From a checkpoint of a small sound classifier: 10.6 epochs.
Rows from block 2, named by matrix and row number. Rows with one number belong to one channel. Each number is 128 + 32 x the weight over its row's rms, rounded and kept within 0 to 255. All counts start at 0. After the name is the row's rms in percent of the matrix's.
# filt: filter width-5 conv, dilation 4 (model.blocks.2.filt.weight, 192x192x5), inputs 54-71, a 5 kernel for each
# gate: gate width-5 conv, dilation 4 (model.blocks.2.gate.weight, 192x192x5), inputs 54-71, a 5 kernel for each
filt.65 102 [ 99 112 124 107  92 138 130  79 107 104 180 139 128  89 113 151  94 140 100 107 148 213 125 195  88 110 112 166 155 147 169 154 157 135  76 109 123  80 166 131  75 122 141 136 174 114 100 151 154 165 135  49 132  90 103 165 120  94 123 107 184 122 165 142 144  72  85 144 122 102  63 110  95 152  86  88 134 173 146  98 116 122  37 135 168 117 167 146 175 153]
gate.65 096 [ 65 108 187 146 170 118 130 170 150 172 108 108 151 144 197 130 106 123 149 178 134  89 125 129 111 119 137 114  56  97 159 139 157 130 193 136  83 180 191 130 204 103  88 130 172 145 137 195 143 111 142 141 161 122  55  70 117 200 161 147 117  93 159  97 148 165 127 130 171 173  99  63 220  69  80 118 130 189 172 171 152 140  99 125 137 169 102 101 136 164]
filt.66 095 [102  95 143 176 115 123 159 156 152 144 121 132 119 154 146 171 118 162 160  99 172 135 150  61  76 121 119 109  82  99  89  71  94 140  98 170 148 139 143 143 134  93 117 154 145 123 157 140 110 108 119 128 127 117 190 190 137 107  97 146 113  77  79 123 100  98 132 201 187 144 128 145 121 147 182 177 174 138 162 142 127 120 125 174 143  95 118  86  71 102]
gate.66 100 [ 87 132  76 131 107 134 166 150 152 132 134 171 153 169 122 115 143 146 128 189 131  81  63  73 144  98 159 122 113 138 145 145  97 109  76 124 140 120 197 155 151 112  76 107 150 119  81 117 136 156 141 161 180 175 153 130 139 131 133 165 110  56  73 136 129 135  98 167 182 167 107  90 149 111 105 139 151 191 153 150 135 201 240 185 155 129 130 145 136 141]
filt.67 098 [151 110  98 145 156 173 119 157 185 149 127 129 117  90 134 120 128 112 214 137 161 154 113 103  95 102 170 118 174 193 143 141 161 161 130 170 100 167 113 101 104 128  47 105 157  55 114 126  76 127  93 134 152  57 118 152 122  72 147 148  87 105 123 122 138 204 133  99 147 114 134  96 160 131 204  98 165  60 153 122 197 138 204 150 104 128 148 147 151 147]
gate.67 097 [104 174 135 103 113 184 161  94 120 133 161 157 132 159  74 172 121 156 130 123 140 135 140 206 120 186 114  92 115 129 141 140 137 114 101 150 154 187 174 142 139  53 108 124 168 141 150 145 177 146 139 155 113 120 109  99  88 103 140 112 113  83 121  49 100 119  92 151 138 130 123  97  73 122 199 120 119 111 125 146 126 155 152 148  83 150 136  57 123 142]
filt.68 102 [135  84  72 137 132 180 153 149 174  96 122 134  81  91  99 109 115  94 102 135 146 169 164 111 133 184  92  97 107 118  71  66 107 132 159 112 114 165  52  89 105 131 167 165 172 122 115 132  85  92 150  86 123 110 150 189 109  55  84 113 109  78 116 110 132 196 154  43 105 137 154 156 108 177 158 125  66 110 143 116  63 130 166 147 112 119 152  76 131 119]
gate.68 102 [ 97 100 199 149  76  80  95 138 114  94 120 126 141 167 133 144 168 140  81 173 143 138 112 116 192 128 171 167 121 158 111 155  64 125  80 151 118 137 207 199  93 115 129 113 106 140 126 133 129 142 126  98 116 145 125  79 105 185 122 108 105  94 143  97  82 132  65 186  91 140 136 137 187 109  94 101 118 138 114 122 118  92 122 159 120 134 102 106 215  96]
filt.69 101 [127 123 127 167 153 165 123 144 140 148 200  80 119  70 142 190 122 132 158 153 115  22  88 116 171 101  76 141 124  77  60 101 150 157 106 121 189 154 138 167 110  86  94  74 121  87 112 139 110 133 178 140 133 152 156 171 188 123 159 185 142 111 143 137 147 111 133 119 191 142 126 167  66 130  86 174 152 146 149 171 135  86 169 113 144 109 113 105  81 140]
gate.69 102 [109 124  58 161 112 130 170 201 104 129  71 131 140 170 138 108 159 190 179 150  84 137 100  94  92 117  99 147 147 114 103 126 114 151 123 136 112  92 110 129 138 144  86  93 106  81 124 135 130 104 161 138 146 128 150 102 147 121 220 206 163 126 181 144 141  88 167 171 128 120  80 148 136  94  82 165  75 108 151 139  57 184 141 113 105 122 163 159 123 134]
filt.70 100 [106 100 136 139 138 146  96 149 108 135  75 136 160 152 152 216 183 170 161 118 122  62  66  72 135 116 171 142 131 106 149 145 159 130  67  89 105 126 118 156 151 201 172 146  94 103 138 118  35 100 139 153 159 125 187 174 166 151 106 142 120 143  79 114 109 149 116 118  61 136  99 139 106  96 141 161 212 110 127  81  84 232 231 197 114 123  82 133 100 134]
gate.70 102 [123 116 102 149 152  97 121 124  95  75 163 179 167 159  83 155 157 159 163 190 119  41 119 172 115 114 156 161 154 143 118 166 166 190 125 170 174 142  85 146 184 194 194 178 168 128 145 145 189 151 113  98 135 124 110 164 143  94 105 119 126 153 122 148 134 102 126 177 166 128 135 169 187 123 142  55  88 112 128 154 155 180 253 220 139 118 153 126 143 112]
filt.71 102 [110 109  82 162  99 188  77  70 139  76 128 115 104 128 155 112 132 164 122 158 188 224 128 151 108 119 146 166 116 145 108 136 141 104 107 161 154 137 174 139 144 212 172 121 147 127 105 140 164 138 110  85 128 134 159 105  69 145 134  88 155 140 119 113 116 153 151 188 128 143 144 120 181  76  65  70  81 170 131 132 149 159  90 103 148 103  34 171 180 138]
gate.71 100 [170 101 114 148 128 109 170  50 177 113 154  78  56 147 142 109 137 172 108  89 139 206 135  80  90  80  84 111 105  79 110  98 124 167 129  79 163 155  89 164 118 105 129 141 130 152 113 107  80  97 104 107 120 104 112 119 129 198 191 153 171 129 103 106 127  79 134 198  95 137 101 191 154 157 175 137 191 216  82  63 123 133 141 189 105 123 133  52 120 148]
filt.72 099 [ 95 114 120 136 124 119 106 198 134 165 111  87 177 132  96 101  91  75 212 127 152 108 105 140 162 122 132 106 136 121 154 100 149 165 117 157 113 171  94  98  97 115  98 141 118 112 129  95  91 153  86 152 106 140 189 154 157 101 146  89 147 123  64 134 141 129 158 121 132 119 103 102 148  79  86 142 161  84 186  83 114  94 143 113 133 164 114 116  97 104]
gate.72 097 [ 63 129 134 204 119 139 127 136 184 153 137 143 154 122  89 179  61 100 123 147 139  65  93 124 107 140 110 174 167 138  87  95 155 138 170 121 136 153  76 184 147  78 135 153 125 133 145 151 107  96 119 146 147 154 130  99 129 134  99 150 147  88 116 159 149  94 109 117 120 185 130 119 164 178 158 133  89 146 115 179  53 102 145 141 111 103 107 153 151 119]
filt.73 100 [153 108  85  95 103 134 137 116 164 104 147  98  65 126 183  54 169 163 115 102 133 161  83  91 137  63 148 103 146 152 104 151 144 147 115 109 122  88  92 124 144 136  93  38  99 152 169 104  87 164 142 156 114 100 185 162 156 112  74 125 146 134 115 143 116 148 121 185 103 101 124 151 157 136  41  51 144  71  34  83 130 150 246 174 167 128 111 128 133 141]
gate.73 099 [137 111  95 131 111  97 119 166 135 190 153 119 133 122 136 209 152 132  90 119  65  50  97  69  54 129 113 122 117  94 140 183  95  97 117 200 120 125 171 176 134  51  74 129 107 136 132 160 103  73 113 129  97  98 110  98 134 151 190 156 124 121 136  81  77 165 132  80 165 156  94  90 157 127 105 145 112 161 197 150 163 130 145 143 187 149 108 155 167 127]
filt.74 099 [ 86 107  88 111 133  99  96 129 158 141 154  94 105 160 185 130  76 176 137 134 168 132 190 173  89 123 171 182 185 113 139 129 146 140 107 117 113 130 112 188 181 138  95 120 120 170 106  56 131 142 133 139  83 167 122 113 110 161 110 117 178 114 125 143  99 149 172 137 121 123  86 159  67  92 124 113 148 123 197  91 196 187 137  96 104 116 125  91  93 100]
gate.74 094 [ 97 156 152  89 111  78 125 155 111 152 137 154 111  92 119 103 105 152  74 113 109 152 144 124 131  75 124 164 147 147 188 210 187 133 121 187 120 132 130 150 124 108 101 112 120  90 112 184 171 156 160 109 140 164 229 120 128 177 178 116 101 106  94  90  68 138 112 136 144 216 116 133 178  88 144  79  55 123 119 130 196 130  70  68 121  93 118 109 150 153]
filt.75 101 [152 116 128 147 100 105 141 147 177 153 155 145 148 152 129 143 150 172  80 122 110 138  41 102 114 105 114 219 114 138 133 150 115  88 153 122 159 104 136 185  77  31 144 134 115 136 112 132 137 117 109  42 105  93  96 119 144 156  95  95 167 159 121 114  97  90  34 159 114 156 136 100 150 101 113  82 101 168  75 128 151 123 170 157  94 157  50 127 138 114]
gate.75 101 [163 142 158  97 111 147 190 116  85 102 107 124 221 141 124 138 148 120 100 109 123  86 202 194 171 115 109 101 134 145 140 147  94  99 141 155 160 161 142 139 108  92 116  85 148 159 124 122 132 163 173 156 106 159 186 120  92 164 156  76 120 137  87 143 173 163  57 126 144 154  69 120 179 141 101 128 147  97  94 145 172 203 169  44  68 144 189 169 120  83]
filt.76 094 [117 193 134 131 174 133 139 107 132 143  76 115  86 141 152 203 207  83 193  83  99 127 215  75 100  82 126 172 148 108  96 150 172  88 119 106 123  91  89 152 119 154 150 145 118 153 105 209 135 189 118 154 139 121 130  74 150  67 104 104 167 172 138 144 101 106 175 137 131  88 158 117  80 119 183 145 103 151 127 104 162 106 130 109 151 132 141 102 141 124]
gate.76 100 [120 151 128 164 167 176 134 105 107 131 148 203  59  78 124 138 109 119 131 138 110 173 177 148 125 151  74 133 125  98 116  94 167 102 100 134 241 121 120 162 144 142 149 117  84 147 106 126 102  77 153 141  97 105 140 139 128  95 153 114 125 146 153 108 118 121 143 167  94 114 113  95 131 131  92  97  37 106 143 135 117 129 110 139  94 109 142  78 163 117]
filt.77 098 [123 163 206 138 132 166 138 143 156 137 136 111 144  85 191  96 138  71  89 111 173 182 170 135 132 125  78 116 149 135  96 188 153 144 149 114 151 174 126 112 157 124 128 102 137 157 124  76  80 131  89  76 119 136 121 116 135 114 117 144 131 171 150 137 139  90 153 101 133 101  92 101  68  81 117 111  80  84  61 110 144 122 112 126 201 134 140 109  85 183]
gate.77 103 [124 142 135 128 162 183 127  49 124  72 164 137 106 146  96 182 134  87  83 144 180 165 114 103 115 108  95  95  79  81  79 126 180 103 200 162 141 103 119 125 136 147 134 103 126 138 153 138 147 141 132 131  79  77  90 125 136  92 141 189 162 170 169  91 146 104 116 117 130 183 162 167 122 171 145 144  80  70  91 109 156 125 106  99 138 166 200 209 210 158]
filt.78 097 [162 154 177 141 154 136 138 149  68 131 149  72 136  62  56  64 150  90 114 105 140 133 138 154 149 144 120 100 102 149 127  94  62 143 136 150  99 114 137 116  95 121  87 106 117 143 127 163 146 133 107 132  51 116 138 125  79 131 184 200 126 134 122 129 111  66 124  84 110 172 135 133 171 133 105 109 123  64 121 134 149 141 104 150 128 121 135 215  91  98]
gate.78 095 [129 109 156 175 124 103 121 157 150  86 155 143 194 107 150 125  94 162  84 169 120 154 101 115 131 119 153 228 204 185 175 108 100 126 141 156 132 141 133 136 151 107 141  93 104  82 164 169 119 112  72 154 184 128 138  96 125 134 132 143  80 107 150  57 105 187  83 146 129 165 100 156 215 142 105 144 139 140  96 120 145 102  96 141 113 159 135 162 125 121]
filt.79 102 [228 150  23 132  78 149 127 149  62 143 128  30 138 119 109  97 144 138 119 122 171 149 158 137  91 117 140 152 150 162 163 144 105 153 117  64 145 175 152 113 168 128 155 144 122 111 145 167 141 164 110 158 138 136 164 163 154 116  80 143 106 110 115 142 109 110 154  96 145 131 115 131 158 186 128 123 133 122 104 156 126 165 163 137  80  89  99 212 111 154]
gate.79 096 [143 104 112  79 184 120 192  98 156 167 199 168 181 138 193  66 116 141 141 145 105 116 147 136 119 182 147 128 130 105 116 154 128 150 153 133 104  73  92  93 162 146 130 134  87 129 115  66 103 111 123 120 123 183 109 155 111  63 112 145  52 163 143 120 136 147 128 117 136 175 172 178 126 177 184 145 154 104 115 160  95  80 119 128 134 143 131 139 166 135]
filt.80 098 [111 134 180  76  66 152 107 120 157 120 167  82 165  81 112 132 104 137 116 110 146 127 135 128  38 136 121 114 123 169 124  87 159 134 127  96 136 113 152 119 156 133 165  99  93 198 111 113 139 113 109  65 125  96 121 157 120 141 156 123 134 146 189 114  83  75  73 141 201 162 154 162  96 140 126 174  93 125 149 152 175 137 148 100 129 147 130  80 126  95]
gate.80 100 [147 142 145 129 142 107 109 142 137  98 116  88 111 124 184 103 186 163 157 207 125 160 169  88 136 165 178 147  96  93  61 138 147 171  90 165 154 111 145 108 133  91 115 100  58 113 127 147 146 122 170 124 197 153 115 103 121 182 138 165 118 162  90  99  85  48 121 161  97  62 127 141 113 135 158 145 131 117 145 142 144 140  48 144 143 135  79 113 129 152]
filt.81 096 [147 103  73 187 147 174 166 119 128 146 162 153 154 168 177 130 104 167 132 133  74 100 124  89 140 146 115 117 131 152 118 128 132 147  96 219 174 175  70 129 123  59  97 156 145 167 141 121 124 156 152 129 160  95 183 155  96 151 126 136 108  86 138 162 157 165 170 138  74 110 194 163 135  98 182 117 133  79 138 153 139 148 129  71 140 168 170  83 132 134]
gate.81 097 [155 116 122  90 128 138 128 159 144 165 138 143 144  83 115 151 185 109 193 149  78 136  94 107  94  96 113 142 139 164 127 149  94 100  94 109 178 135 147 139 117 106 146 178 152  99  65 168 105 102 154 131 185  84 126 110  95 170 163 196 111 123  65 153  66  90 100 118 127 103 147 107 129 115 130 129 156 127  57 105 149 151 201 139 151  56  78 199 132 112]
filt.82 103 [108  97 153 172 114 143 182 115 164 116  47 102 156 125 127 121 115  85  82 166  89  60 126 104  99 104 153 115 119 120 146  86 100 127 145 178 179 198 140 100 133 107 105 124 124 100 157 167 144 139 130 142 175 113 129 118 110 127 158 125  80 152 139 125 142 171 135 170 207 176 104 167 132 161 165 147  87 122 124 105 143 137  58  91 164 101 125 106  82  76]
gate.82 097 [130 182 122 120  90 118 103 148 160 160 125 159  93 141  61 187 189 182 133 223  85 113 116  96 102 110 129 143 117 134  86 190 152 170 179 119 120 122 138 142 142 165 137 164 138 109 118 102 148 130  81  78 121  83 110 204 124 144 140 142 128 154 144 126 138 161 229 200 172 151 185 104 174 144 105 113 193 193 126 153 106  74 112 132  87  91 104  95 186  88]